{
  "model": "encoder-decoder audio transcriber",
  "tokenizer": "char",
  "decoder_width": 128,
  "decoder_norm": "layernorm",
  "decoder_qk_norm": true,
  "decoder_drop_path": 0.05,
  "lr": 0.0021,
  "shampoo_beta": 0.99
}
Rows from block 2 of the audio encoder, named by matrix and row number. Rows with one number belong to one channel. Each number is 128 + 24 x the weight over its row's rms, rounded and kept within 0 to 255. All counts start at 0. Numbers have three digits each. After the name is the row's rms in percent of the matrix's.
# convs0: first width-5 conv, stride 2 (encoder.blocks.2.convs.0.weight, 144x96x5), inputs 0-31, a 5 kernel for each
# convs1: second width-5 conv (encoder.blocks.2.convs.1.weight, 144x144x5, transposed), outputs 0-35, a 5 kernel for each
convs0.46 095:136139127152119100095136134146071105130110133135152142116132106092108149163142141133109119131110130157143161148103120092155131100111139117114083109111109124143145158133129141145144126150137132158172171143115126128154145143140117111099087130102131145124111126112144175139099111118153120107111119132125102088100071073106117136122144134100107120107141134139120142117129126088119126143136136120138122127107108102143158118129137174158150142133149125126116114103128150145148141090079111
convs0.47 100:098057094082072126121122103117149158162140112145140138117112116117150153168114152155135151125132151165135122111128123137113129134145105128153157139131143152142127119121137138160127134130146149106083126142162154105134146122141140088112179210120122116165128147150171169124138186156147136098124116131128126105109104115115115111101110101120150205143180135146140128171135162167143127146162151133140114094130142089088111122136138091088096118141146134116108113111129107097102087119101117
convs0.48 099:091120112126111112131152140132108105127115111151101100127128130085098107115155154166165189147151158096086122127154156132106121129133127140130109118126106150146108104101103090119097115149173156118110083083089084152165179167170151106058090110120116124085092125128129163162152165143126120122128148153145112129124140119137147126117110128155128138123137114118073089092113133122133104129114085112137085120094089099141130105101175131114125139104117142151148125093056073072193141167106116
convs0.49 100:115124140114138154157143126124112153151140130089082083108113153156160173172138135132138140169174130127103103140138128137136119128130134165135131127128138135124120126154137131114116154116116094112139127127138124142120117096115123170174171119117110125167141157137178164163137141182144137108132141154133137154141161122147211167159166125133130168157171179175146125120145165133125144144106141144121131137129128124142129131125137101100108094093121101117121126148143140126124126146150160
convs0.50 097:111082069099098148152144098108122107116119102152115111084117078063036098101152139132148121137163138124112136138131148143116095139129132125114147167143140169147137118147148133108134114108075104087139146122139138108121134123129131147140117143143140133131119144162118121131159140109105113108093093110121139120108098139139152129132091109109111122163119148123142101134127114135130132089078109120092100100108090062099096096119131146148096137145139140114103133119107135138086107152150139
convs0.51 100:147169163139166135123143111098094107143181159144103113124135157144122143145128157173150162146140166154101125108106150173105109139132111143131126096077109141127146127144154146142135148141133125091137162171184154131104115117108095122110164172144113124115121128144150139134151158139123105126149137134131140158154145148138139143119100147128130180163126097155194160093084116096102134138107093124131138154172165111123115108108145133112069112138154105122112168152140151145112098104117126
convs0.52 099:090089096120118158134140115141105098093091122149126138134147107127134121107119123134157119133144161131110109107112106103134108140139124122125120109126096090100120095134127146126079146160105132101166148135138153132128133116158097118120149097144133125129107131157158143122132133095116107151125132146157091122148121136130110126133137102116163158076102127145139113098061113110124151159143145126068117113127139059092117143140099084122137122157128146124125113111120158157168136093080117
convs0.53 100:109124106133135100103086111129097089093120152148121154150120170170144137115130104119115142150146150176179169142138118124107103134145158131117155151134162140141143128102100118133156120092115124153160162151141145127116159166162183154120071095142146154134139136125117106097107129099130162099110127126143137120111103120107121109144148160138131078099135108095115141143132117163135089112143164167137135104129125153123133125103117111131108130088076120137165128140142137113170116134155119
convs0.54 100:119149146140121126120123101160122126131134157127123116147151120134141131124136136143114126134148147124114123112109138153084107140115153125143137135148130131118112127113083099132149150143134148135114118130155095080111109115116148122120099135172172123097094128107116094085134110102105170086072076082085116092107141145154167148110118114076146190153157133112120109154131121073120122121103107109111079063115145125123133120143155148137128134171157131134127117111147154123070105118138132
convs0.55 096:128103109112112151170160141159121110102138133147134112101119090091076070084124126115127110140181168141126160131131124154111125123126127093141174149145170161114139132139169153138174145173175162146100147142144150134127150151126106097114127131162146146175170118073111092090126163120115147133120112086067129102113177148147129097133140155137178163133127111139135146140151135136178130109104153173151108101143131139097093109131137118117124094162115147182133123144103121170141119161142142
convs0.56 095:152128122125110127114107127116113140140142098141148115104139171160137138129153177174188142108111121113113123119124117121143129109090106046054070081108137148154144128151168123113119134108121111084112104124134121137111124097098141126142128172141149123118125125158150153144152171141126134109132136123121098073078081099137152142119102143141136126129144139151137106116129127137109171153147122100144114097121157099097120109123155165150131106144135143131146149127113112127118094090091078
convs0.57 098:119124122133109130141140134134145173156140150133123107091094141123113111151111092119101132090094099083107140143142124133180167146141142150143128120135097125137134134146125146154126115126110070111123139149150134127153144134171152129117126104136132144153131103100110110130161142142133154198160161159155163145147105118121132123111131157147192180144100161184176160107128137122119131166140134128148137129158158112119150158148145157100104116118095066105119134119149147144123114123117132
convs0.58 102:086107085082090149099088106094112095145130116134150154137127135149128142132105124096094095166159168186142150119123130143155155139116127122124132124109149152129144127128137099069074129118123147129137135138121097159172164164146105089091164127184135146132133137114073073076093125118130151109135150153156134145134153145154178159150171094113102122117137133128137117099104111136136104137179158104125137140132141095124134150162126141135129126127159124135152132132096072051140155157118094
convs0.59 100:112105118140146109088083107093113129151158146118127131123107083074102141167135129140111111124121114114139131125143137118116126108110138132212180106127132123118122118149123120162148108130163112117114129122126093120114140121117107111125161155124131116094122086121140159167109112111129142110116131134149094119179178109123132111103116112087151192112118122127159152077077101095115115189165125156138119095133137101132181141118133084073090105150137144126139106106120134234122150152132118
convs0.60 103:156160127132132125117097094113083081106128099101127131112101131121109119112099165158136115110129137192211104118109099118156178165141162106147150145142112104165174188138127098098118107103113137174162167166144121157129156183172093069120111107159140139146132110121128127117102097092074071141138119131156117102142154126141165148141144135128130155114096138140120104090130116098112094116096117143124108125136144120126157167127106128149092093113118160131115133108104137157124142153143141
convs0.61 098:137140136134118109125125117151083109110125109162152112103145096054087088115082087095069085111116136130124157132141148136171157135088079149133143134116136148147171165115138157150127083096072063094122163173134126143132131109108126132114123110131153118129134078100089080095107150144097114089131133130093159158106088083110120136103104114150172129128110129181183123072113113147134131149135136127135124145158133135125110132128137123110097114147175146101123115123099110125140124140143112
convs0.62 101:133131129141146133108107130138104134126105132113110146132144088115158166150104103106118093129081057078064175176155105061171138108092091140131125138150157121070022077144087078135134126125147127114144114119108109162129092067089130146146146112149157154136120091118112160174128115132128123156130106143150134127129135131144151126088089130122153146141177182147104127136131129127188095077077120134109127117120143168125113072125176171150140143157139121080083054064092138157162140106110144
convs0.63 097:052063112136121178125117084106072103110124139138143117130117139133163158122094138147138165112119115134170122101130123099088093111148165127214142119124137137139139159151119130153107161149133122128126125118082103135152175147120104092126140144151141118126122116157170155145147150144188156111116119121167083108158153137106119146142127173139157123067114130134135169135200129128132145169124132131124116117140106084120124121112092094116108106101121162151116144154144138162185185156142118
convs0.64 101:090067088089094157144128122101139137124135119107131148139157145133121127151086100144150132147145143111115127137090089118114146134097122208130140150125103115125128130140176173097110170156141107095131166159130135128095072105121131167129114160084085077070106127128133136136156178159126167121108129130130139185123127130167173154148132102125137112125083105160134134121081093126128118120133140105146097115108113103113105109117067074113106106167152155148137131122140144163136096110136099
convs0.65 100:126141128110122158140130125120148102133096085111123122136100119101089099076113094118134130116129148150145109118177148131120116124143105109110130161122111126119097120137097132121101074080076127118133124138161151127103130142139139109106147130138133121127110112108081110122131069072082100089095116087086152143128120151132113142138122120167164149134148180166156164164133136113085070100135135102114093114076105145115108103117110111095111155086133103095140150144115102118059062080096120
convs0.66 104:148121086129129137128134132130121140141128130112152140113128198204153149151178160163108102136144149115145134132135137164134138100096116098152180134110178143127127129105153143128153123135143127116076073099080100144155148172148167153108132139117129154137149139160149152131087111121115107137136146117092140123123166124157159132137164137072083152116150093134145119096127124107092153153155109107150144111118141144124138148151144099116143138150148124159131168181117089117125113159152132
convs0.67 099:129134125122149136116124101099079090112136169097140125079075125140122141116125134142116121134127115142157102104115095096136137144133148139129107079122113126152129121131156160161189131143126126163151168168154138108120175148158102102128099119163153140132117140128079067083139137141133125108114143152195137137117096137099099125158123111111106087086140167166150150096117110085130144131133131120095099109114126088112094091125087086132130092160162136100127162127151171131143149139110093
convs0.68 103:141158132102125116128119082068106109115120159114131160152115110130145107130157180145128121153159137087079118156142112129118115144115083109090123153130108124139157160146122153095068173136079115109116106114080092100094118140164126120159158144122146157178169134139161139132126123128115090132116112136136141116080114143104134136134101109085085085061118158125137115131163127110090116122135133147111115115124089105082101107157078125154147105147150139142134130142134113107116101105158189
convs0.69 104:120120111128107107116134141125108087096112137132117128146153110120106117124100111094098120173128142175182079110138136119132126139134135082110115169173137136139116149119111138100130167132137096089152161135158148162153140135129149119144127128110112101112142148144126149144125079097093096132106092097105137190175163134146150147160170100111136120135101122155167130110090110126112107069069080080120143133131139124117085073091093092123135169133126127163143141146132157144131131120120143
convs0.70 103:158173154168165103129118104125123120118112106123116137164130169191184154148079086148176147105112130134131128115117107124138136128140131101079127126128113112116132115112146147080121142111127163186140112095123138099072071111141178168153107120153149150149166109118142153148144165166148126113094114113101148115090139154153168155129126138091074116158141117146147134137145153120098146163170182116151184134099142174143142165177128150114117131085111097098122144155150129122137140132134131
convs0.71 101:116091101109159172143167177198127112176172200117132114099120140135114106146104112124095095087098107106090155141124107109066101132154125134115149161124119113114122104141152173144079126132129126137108131145141131163136133162131133088089109141107110119110101109087119131120150132179156111151159161154143098111107123110123117120121139145176124107147133115128167145148138161159148100123170137109122119114082082128094098097120112148160163175109108105112140120155153138147122112100121123
convs0.72 096:145163171165138136141119100105118119083120102091087100148158134130122138134136098084093093095108103122142091105094090128164167175140142155131129129168125111140134130146131115115129091114108110099114080110113124188185178148151122127137121162166157147140113128142127112115106123125147142139129157156101143125121150134156123120106118158140122119108156120112110115157142120146141144146183140124133148157156146140138112134128099110128111113126130132148152158154162148161140107117114163
convs0.73 103:102132147115114127123141128117111114115083081157109098127156109140170143151125095125147159119140151150186149120130151100131087101138140109104107129158124152131127118123118123153148136128135114152129138098121124124124113121153119135119108120149145139114115115103096105128131148119121148118097100095082151144099081095136144130133165114130097069069128179190154163115083095104106139100124106110158163139109093112123109110113132130115070131098112132117149145151130120125099118158157152
convs0.74 101:122127158155141128118107111141123133131143120157162143097130125121120092091145137150139140097096138148123131135153133116115104116091120102081088146139133135155129117135126143106111089112124134092140155138102098119109121114101152156165142108104132158178165146164179188154119146106113109146107116111115139162117106093093139141148126106154144085051120176176134092121127152140111128123114118124122142154130089088114113083081151109145143119103115092132120161155181165158117156135165131
convs0.75 099:155122121125099137134147139149137132118120114088084089083119131124145120102189174145170174136166169138141131130134122116142137131119114142143110115101151164148121112190179173166168165139132132157161134142129117087118120130110135103100087119102119111123144123152150161172115119091087062088117119111135058082107087095132120128098104119096132111119165145156129126119139130150150140133123131170128121125082085114122123123084119146145117118127126106121136108118121136103113130161118134
convs0.76 100:109125116130122162160157150121132124110130126132134113129149119137148132131111126140170166141147151148150129112119108110133126138141142133144142131137115108123110098156137148129137154176182165134165172149152135130114101109120152145132143144129124128111119167143150137150151155110124137144131141110136133135113116094111112135106084087088103124129093110125131094105101093103109152119096143139137130129081110109125105129122115112105125119152142156134119114085098096132128171133144167
convs0.77 099:150152159135123117141159139099130103114114154091109138135156119126153146151132126134153159130116097120135177177179151115154174144127115088105145158149154141123113100121071131095107166146120114136130137140125152131094082078111120103141150110092082120139153137107109121130148134126141139156118117116119157156120122100190153147147135128117161114122160138128065082143115093099128098103092095124106148139120081186143133126118121114135170155137125132153136165129159132133145112100139168
convs0.78 098:101121123095081159177156158175084087134102091135118123146139100092126138105107118084074113144136127142103089093160142130086105101093090135141138114154159162123118134046058117124146128126105133108145150126115137125133121094094099101143156172126110104109126159138126107094128122112125127146154109106108131165143145111143135101099091135155132151141078127122070084165138189174121063083161147131121155164148145106101090097090150111068090097116138122107103107129136153123122106108092099
convs0.79 103:168174135142135146150118137142118111106122143094114138129137131146135109097084115130129102129125097099140145146132132123121123138143130085100119144137097111123118157142141109103105135129111103141145147137108119116118133178185166116108095055155156158179165089111112092056153182142154130125137109129123153126127134130133143155117104100121110108123128126139111085151175174162180139132147141126102112131117098128133143134127132149179163140086084150141121170164133119118122109147166148
convs0.80 096:170162157139121152130130132110186157140175155123119129138124123125152152141162182182133174121145113115140125143134143121123118083108134161152125143144141106118095114137175133128159078096093111116171155123079088101082088116108114140132122124074099134087106149130138162137153132118133139111101085096111160127114114137138077069099088150193110075065155147146133110106118122138122074095145155131086115123139140101109085129141117120210188125081094128144137153161154111103127130157119134
convs0.81 103:144123095121125151154111139153109086123136111089111116108118144134143140117123116123160151112112126117107117112164156137094098094115099122109149119137102115144117132140199153177158155125132129141100083118129147076076097101090099135161135134121096106124122136171190162137129137149153133097110138127112085105104132128103096147126074159148111097117093115146129128074073117122129148118144120120107099100085134117119149124096103115157134097086070099110130127127131133116109136172149111
convs0.82 103:116130150127135088117167151112098112118119145114109072067138105097130128130108117108124148135156142136132104153162157157089096101133126147173099118128128133129143136121140128127096082086129096103133143116130127171170143135120110088103130144138130128105094110098110118134120075082131123119106113126129126140122095113127103110096109115098117100112119117133140137112153140127115130129089104136073088105101112155174131135100173129165177179102129102122109142161140134129125136088091137
convs0.83 098:130124136133174117115124095067049065060090113145142134147119116108114123111161148111107101163144123105099145140152146128166158171147163123140126125169141148150160161139149146156131103098115132139116106111152141108122115146115127142137135135131173167144084090117108138109113145161168148103114122111102118128158133114110122135136125114097114146101143119131117140144184201168122119145125127151082101106132139096118111112133137105110140118146130113090112122098102099131120150107116142
convs0.84 099:125135129096111144149157172199130092098119132133139134122092143136144136100114076115127144083119086128130114130144147125141122149160153086112160135125117153163145122121113107094081109105098110112083121177193179124119099134140109164152110089146166140140158137146119113105157155141116127093099094113111124108092101125111096091114119123142142141161078090112119097168161101110105131146111076107140109071104095155145145132103166144131122104110099116132151132114121138132152122150155153
convs0.85 100:112093103088076111115110099118137132126131110138113138151146116095072100104155141107104080100101117125114127145142127131118131122096078113129109101127157164165160126121114115115128097140137133149118129123127135122120120128118156153116110125136150148162157120095096133139148130114096099123127131130114180140115119133101119125086090116138181217148136155152146117155142150147123235200126115109138127113102134139133114113088109108116128158128148156124156090087099095077111108136128146
convs1.46 091:084169125160111158133126135126127109098116152143084110123125141155097124143098166094100135057144145155134101157131099139113086157141146174129140101138088115117137125121122148152122102135145084094112164087113130112101134142115153156132143108166141103121101087168115146137168170106134102120121093155116111156148161108167118162101151109099152156113144118142163161090162073128138111155104101140131090201144131110101145104098074136092143127141126129091161142120167120141166158150145098110128135099151145147112141100127100128116120128149075164119
convs1.47 102:127113114143108092164125115109112118118165101129092161145110163127107157117093134124149138120123144131115107098161116144133152145105151154138130114115142119087121126124118130134158131110159128136116100118123117083157132170105146146171108138097154150116122119103136131123120119139164113105108148130131097105185106153132140123138083137138169096162136154120109113142107191052134137127135155139153115059163152130157142147072099139128172112158046159092148138141151116128113158119105109132133109085118135093100127201133116136110133116122135112094
convs1.48 100:113132129109149117084106165136168089144140102194122125076159096133093143138129140148147149111122130136124147121135116116087135108168090137152129145129115097133143112139104147116170142127134142172168122119108138137140122157131097111172186074144085079147127149158159108138130144133135113118147096114123099152125162178147130119138111171112083125090129078096158143128138133067113123110105124104162140091152109089095146136116130143132139123137109148113157121096136150142150113109100186148160099089102127066170139174139151128102107113116114118160
convs1.49 094:170117122110100160073157164157145072169105194169156137126081108109193109104121111115103095135143133104105094104158169152141161128128088102128122142115137141114095139112175149154195133147116111132132130147111125060161076143145143134143121123104153103137118133159112152102103119116172138072131128166152098111134133123130141114153113141120124119117121085152130104153086142124131122112135159150134144109146127142126166087115149147123127109146124100149103111135110179158119111158140120134134111138115151110154122144148146144094113110121156144118
convs1.50 102:126105128154171119153130134109140115138146123142118156142123142155154061167123088152139177162118122130132135096152102147146115075158153189091141139124134109122139159109159117154105145091104140128128112136147136112125125169120155150123123105107160104138140140111117110138137152109155144129130122141112151143108126068126130109155122120157110140145166139152096123104122124104148181108123123132142167133140098121121121128143122135133139096079070177130088139109140143124080136149097171152100127158166148113164102139124125135107133132149130120199
convs1.51 103:147130131141103159066159141100176119159150075110147148102124164103112104134150126127136114127101097154101163087144113137123164108144150112121149131145167134122119122124161114129147177123102103110145106172100154111157114110124154150113108191133211075148078109140133140123113129115115176146107138129136096126111146144118142104127129133129073156088110139165122120141144144126089120115126111135158168125133087123167113102133127128134121136098122135128131139132114102148121119115148122126128125149113102120131114108129145150109090134158147108136
convs1.52 103:100121166152088128165138117096146122084139122111114104128133114136126141117165176098073147112167137099068159080137116129129103109135073149123119117121097111132169138116100134157125078127095162203115145132171125133143095141123122098126144138120103131118140122136107116100147089118127135100148126103159117135124117123129092118122106142134091115142089120142114122125115180110134124099161125144183134137113155140126103118143109085132122107074118137131141103128139114121115166119163092140149110100146133124145122146130168107138132161117113132138
convs1.53 098:161138141114153100161131087137099135133127137127114130138144133100162111152115078128192143107114144084168128119081107153126106140118148110128145144100106128176130099162136120166099156107114118071102155102146160108124120138121129129112143113096146096121170129137129131120133120130128138106128101172146125112167118121141105109131120156165120115122133139144115099144128150095160100138162105130102111152120106082090162163130133134144123121109153099143106112142140130094166115114114129160126155102122130121110143106150117103125147127113127165157
convs1.54 097:112142112183106110114166109113136128149133126113107111126132116129142117133142121167077157138092127154126135137142128122166153087108134149084130108146130105154125125111133150114104126068134156141154085146143170128133120122137144121132135126090103146090171114146122121143133125143114156172120125143080176150099102118105114108178092154107186089152127135152104098127143138130123152106113135132077121143129136134101122135110123173108138120108158156141147072118154139158093098122144153146116171157120135135099162129109128098106123163079175128114
convs1.55 093:142163098128134110141160142123150124170111123102143159107120129123131098115139117139139141119134122134143142098183070142148133117097144151125091137139149103141102134154070098115138112131107131139101112133090149114182158132124109125147098105127079177148159117122126132114129145131105123135158129102128146117125095142154152096139085153059179120149119130120151099132116145144160141121092182079130118121154113108199154120093138139119144132112112129120111128111107134124145120178083144164098142108148155162179123098107113133145110117138160133119
convs1.56 095:121130163179111156118108146151152107112141138133137112140103157158071146162112114127130124107098177097162122143149094140102094172156103159186104112144108157097131146168090126154101125148120104139125145097140120136123118150139148127158083132148143141146109110155089166141166144137124141135109135110114123129129175123140114158118123121140141131109106100128135178108126156115132156141149111109143139178139133125090113143125111102096157118124107098111136122116126109169136145129102151087116199098147122128159156111112098138141106128146119129143
convs1.57 107:140170145152113116126124123128145106136125106123163127117096123126115156134141119122149116113160131124119131124104116162136098136161122109080167123104136166123127115168141140137121197113118101113113125181145120116165143104104128121112127159147184083130108100123125108147125106125103145118110132118163123163135128113129124099119106101157093131135130096138105112137126140098122134116154097146153156153105123178131146113108154143126147132113122147101094150137150099119095162151141119087158139114148098099173081146104115122098117118143170114134
convs1.58 102:131107136119137106158187126140138131084168098169123083130135123138121133129107147128147108159098136126141137111195094101160134121148118165130106129127136139122135125125118122110119131100133172145122117135090102140111172121189137154151114114130103145109145156123164099085141128141113107157072164042140136111135124096124146085125150141096111116162142120149144129142050198129097162090123101121113146126174113138128159131095109121133120138187110115124150120140161142122134121082153134089163128116106157195172094140123116129097126121100068143156
convs1.59 099:118143098128128115073181080124117108123161094111134091166129130130065197101121125136100173122146153139138131090145131143135161102093100110160116099142157115123150142128114092145142145119103126153139111105112112129130098151120127110138148116147117099127134103134079131137113114149146158101158133133112144142075141125098190142091115137158146115138123139141105132129149143152142132142092164131131133125137141150147135165091158138076125160117108131114153161100105089162123102153136108145107119111152120123146165108115147143159101145103121129143
convs1.60 110:134151104121126140113191087159114109109127131105141101150134167161098143126168126108124123112144146100150125100206082167151103109133146141137129122104166139089094126126148117136163138107155144151116108131093163127205131132110136129169118133155107111144116148161122108110118102150148162122127135132108098116130140122139097127158100125081139110170126136170108125169133075111114124094120123140137148108197059089189158103134095154134134112146133117119102160155134151095112110156103126116126146075154136113159151136117118117134182127104134127119
convs1.61 109:118126133168168128134143090142125122110163116133156112108126115111140105153142149113127124104096178111128146111142100155121178087124152094129116121130149140132117122158135135133116183125073147092110125180158134159113165115109120144111137103133162121133140095122156120131152114115111134160107180124152171114146130108140085149114112131166135102113099111138102106148137127119156152142126112116155141133100133111121155147100124138168126142109134137074101126135140115114107145102165117102155125143135132118128103145114105137105114116118112109125
convs1.62 101:124144131150155118143106076135145166128147090110137076165135130113121161127094117112161150138133085086176133097136113114100104081139150125143140105150121151161136137114138141143115184099152091114099145125136118143120181093142164127130143148137105092170121145158085119152115141108135151107147134142092136126108133147107155156134149180117149093134145058139174147125141115165108132176094124146145103133125127117124098168156126120095154154102114092109165127086139116143138107127160119138127179070147137105100204092166126125150107141149126157111
convs1.63 092:132158080128096146117192108133122139128115147119170081162155091135060176112148104135120156089120193132115116109118152135127166117110111093191141086129140117127148124146189129121160123172136101161146097104123147125161136154092086144150121113119133100153175141150086118120147135109119110072144154151140117105105156118145179149086121131098171134129125107113137112125130115196167103138077169131112122119139136155177161154114136161097132137134110115103144140099129116156142093147142109162111108110148151146119178131127124122153114112139126100141
convs1.64 093:136135129103107121149048141114140120106143088120171144143166138150110123124114167137127138085123105133168168095109122075099136137162131114087150108145078136111182135119132097116134113081136110101108153154112110136165138128127126101162140144152146093132105066108127125161116112140118085095133142135103142114108133122141112188093134129137106127126122130109112124167119119112100103149113096144084183150106128154102106083148130141119090130114140123127116149142114119161143124108182100135120085103159124137113097121157140104142110147106128134132
convs1.65 095:134124118143122156140096076137146117101185127129127132140134136071141147147125150130110143146131181124103122100125151100112150107128109113147119153145139153135141105140123152136098150138155083120143103125188119149080101144136095136156099110085168149106118102129097148145148106156115136148116114093171157117116119139112106147104114106190086110131139120097040133144130139100177131119138125157202104138116125136155129086073125098146137107134121192106131119122137123156141131139130118135139104113206170113131117126130143135142148106163133128135
convs1.66 105:173128130137134160068135145119115127113125124133143117129127120148123111122112150109109091107107149096124159073196063182108116126110139099142126087143156130146107092133158113121157136149087166135098117169105157132122165099152108129171154150143127107129157164123119140120143116122079133130108138129157110081186130144133169089143117164098186098119145092100112127110133114182124102140061177135151132091166081094154135179126090141141129123140128150130123126132152129141132119148134112132123090169082131149160098180119118107112133125128138107113
convs1.67 095:105130088109107134144167116111119148130137120123129119090137139161102109087150136115115183122117118121164113138107119114107193131097126113107113122139128107089156139173157126110152133117182092155154158095143144128137131130097140147159093128143128098145099100132140133117159129115135133126100122126106134172124124075129111145141128116126139128144130122150149097121146099118126147147083111128133108108091129133139158114137095172125134122125101155094159130170131108110137141164149091178152109096130138152096124123117134111143148145156115148107
convs1.68 102:101149124118129090127139125142107124123132155072145119157157121150084145130140116131146116128103145102139124106183139118127110166143112168135101113099154122095127136117129125127129115139156122134107140090128101097131143146133140122182069138113146148117097116181094138109148139125116128142087161113139111109132153133149154144101133152050144153117130112139107129107125120140169127102181148136150108138178100101155138102114108110105109136119099122157152107124163115116103170157138099137153105097108125201138118120107115110149145155163128150092
convs1.69 104:136087109152157149135094171143095156110118126133065173144096142134133122133125136151108115106161125123074138133134103099170109129151105130151113071121125124127081140107114109114146159135117110120124116171076098100170103153158139119086193099101146133091124115137152115106117148112164092088090117145120109121099137156107110144083130104105140149139128118147117112150077129108139113154175132122111134138108166160142111140100104150120136121142128117109124141121140162127117129188129099158107082155104132138167116097118124129134146124095133120090
convs1.70 106:144138119109141133130070213111166113120136135096114137174110130106145127129183075140112141142129159122098140092141146182146135135113121100124113138105128159133114112147133132072156140173112132134091121105104132151116139103164149188146078152140172136114110124146076108131102107138125115126123142150112119097160117159123137144154123112125105159132151118096143110130114135155121115138128114118138116137134121120146114105154160125190110157118094098142141101143115142117137107163142118123123140154117152082144116110118138126147147150128154172106
convs1.71 105:113132128136146093126139141122136089174077140125105136130133129143143120076153083123159112138146149106090129050211089157117120102135143114106131142091134113129111142129111131111107106131150124119128146132114147110150109118148086172127143152121106126120131125100138135099077177097137153150127160110141128165167108163154118098144152153113102172092101140137152156134139173087081142093132108150141095123154094121184110146121110127141143105132122161115109137123146102107105112176097146161124089132129101100123141163122160156118128138150087123167
convs1.72 099:127103116113097127156065141148113140081076146129109144148116167162133114119141096138108159118110141148127130076135120151082134152137131109159133109159142104111099107128138136161153122096184138135133117132125152124116176154155121116142176122139115134112131142089158128141124108127146135137126115126134091109158126139161143124115135107139131114139148098102124132158077182111158129108133137141135144111136119126164134130153088078133149110146097079131121182119105162080105123107122092133131097134119156078136134179160123142129167147132089147106
convs1.73 101:134117157098126128173121132142149097133141121106167140129091127108160092156142122120120126094140118134129139146075131108128148126157088109121147125086100132126121143175106130132093175152123129086112102126133098158091125130091154143133153121098160135093135146124138118094134153184155067093122155136143153166118107121104160154112135084180089157149145136132100150106112129127196120132131121133178145131106146135119133125103150123135143114107140144110106129145158131113133141084164161147163092094123135151111143096124134111152143088166169132124
convs1.74 107:123125126129150116151140129129171091167178118100119105103172108138142080173087142105102106118105105156130128150095166110140092121138169123117155109160148130143104175133117110100142132091136126135125155177136120100163087128118139152130158102132106128134116064114125146144100149135117086133109121101115127114110138119094099168134134085149093178105129111139099126135122117101169140102118072199068123139139168140151106111131124151113119103151130120130123107136115095145130122163110106155146125122122176107092135114158125158110146158092156132092
convs1.75 106:134118125119135123103148117124111108173105107110104143123137164135124134128100112108147165108164103116146115152119139136156110158120107150085167159086098138110136121153132162130092099131100185115119143154082141146139136133093186129142119108122080179135151153121123107170122179095131098164143093119102162147115161078157142097115158123128103153123150142138130122088141124117121084123142132105135151137101098133133122125087135105129131142166128109144088101167124125129105118107132179137110098094173102116162099143159129141119094106110123114109
convs1.76 099:117148135136131084132111141122150120142125088121137098120102141101112152105106164146167153154124156168115135137150102107133095122143064141157170076130109139152140124142097135146140121107109174096091124091157146121215074167109158097137112133120110147142132120102079154166112106148149157107146109090140135110131132128142138151097097130159157140141140158132102111111095142081153112089143120139105113142115160147153087106143143107102122120128118156138096125119147130125137109160128149147082144135126089163123104179155145130125111117121151171122
convs1.77 098:116214143144120152121102077150129166108159170115132118195145134137088179156126095139142131118171098104154128110104120113092061129166143088144131101122121136165164118096155123122153124159126067100097156140113115111156097130166177102130120115118152124124126142142106120110173156091132133069138102184139131128123123131113109145117142189102150111134132113146128122115129097182144099195107139114135151194085115116144094140110087134121149149116123091126151106138099106168192129160100103152094175083145150083121159128125131140129119118156133151153
convs1.78 092:175130118137116146086134124136127161067132102161133150129138141123135117088179146112102126162121102129132162155099103109122117175167114161128101097148120125134139180145097162093112121102104151148152128139113103169124185141148100080153116135111155182096094114101147144143137065114110143139099128119125140138106121120117162090151142102117189101152133125110097170120133161154124152134146145074141147129101113093130151132114105141111099110136101136124130121094132089108129108148157154080140092148134137133130129114160113124118138145112115131145
convs1.79 113:121146125138123142129128129139135080131104178093109116130144110138144108149126106144121089109136104120146122118109114180142148090094135096122112186131157128144104104136125137106134119146106117126108118121133122140168133127085128146116116102098132144120172104093120139157069146174102128157116105119130118114127125147158089145161125089136092111145110096147145141134106094143160135113102104155090113119154156155146143096094114118123162089125104124108120105122124170125124132139114145101164164107097138173110095151147146131138153108096149146123
convs1.80 104:122119175114156117154120133117155153112158134127104157110133160122148128138135138129127116123122116106151106173124116138158118131082170134084118142139132122136132145143135118128097164118109120103136131111155144151116098128112095142132166115155102171106131103103148103146152118130108129237103132090102110118131107156156128120132133117128130138110130135164115134112146117131119105122142120097118144140145104094165135145124162124153115149097137140167113097111117139109115137143107144110149118104143135144125113123125103155095109140145117137112
convs1.81 105:118141111142078139128105145131174115119145107129127114160145113162100135115087143134136139131163141091109127149119152108124122094134115133162116132125102104113112175117118107170140137102080177164139179116109095091187082099123138126141137112104123143115134114125109123140105146100160117102129107141074119144132157108102145120098160126103142153129152124163105147111111138109155130124138104130101119166141148177118125092118183114126085104114111182144105111150138137138093135116085214143116119097152140121102097125120169155124109130131130112075
convs1.82 109:170118111101141154108100172077121127135118130140114123095140119144081170140103099204141138109103137171134112153103140098125148111114133115096145186118156137114137118163117115102115134122146140137128095123125118130147118143097116132132115161123123071131157165103126121133100146172135100153132132105111148140122130105118098147140112163121122136117140121142123125115135193064107142112143106139081137088129160142096159134148119106120140117139116147127134126129134138096117130115167124141151116171101124140102155135139150101153148098103135141153
convs1.83 098:120143140158133105148186118096130120112141128141123103136098096130077194137110101186094164127098119112141136118124088138149126120163083123105103155136165117135131101109143145129107121116097142110128132143125150119148153116085179126115102132119096080168156137107113112153130165149153112127116151122120176151132118102119133092134113129114181089142139148114119114140128148078173113114169148097132108144163140135134131139129115150121143139121110119141153092115144097143116092141088167134190116125119155110128163088114115104145107159132124144136
convs1.84 099:155149110149099141148157121138127205116106126111168108111167131113087189147135108143132124134115119086128164125119105115115108164156132114130141119115126132156114162115149128115117116116114127120101142129123112129135093154100124125126086085129102135135093120143137162102141086104126135126120099184105129117099114127143062190115142148130165120107122152120088137146160123096147126130130111145121138147128178129130122145170146096128108126153105133102106107104137132116125138134105154115139130122161190121164131127154134123138132063169138150146
convs1.85 097:135132141134107158143152131075135166125144130109182141079162108131133138122118125153071133111139130146103132108144126149141106157135140118100140128075128148147107126148163096108125149116123095103114096136143151150144112133122142114132105120141125114148123110107100134104176159130098085129122139113171140100113117099131093160116122164129098127128123158135116093133103125138175129141097091190150139101096128173103160103128153112192117141128163132092124096126104150115177151087120139094163102143134119145125124180126154101148152167118121085155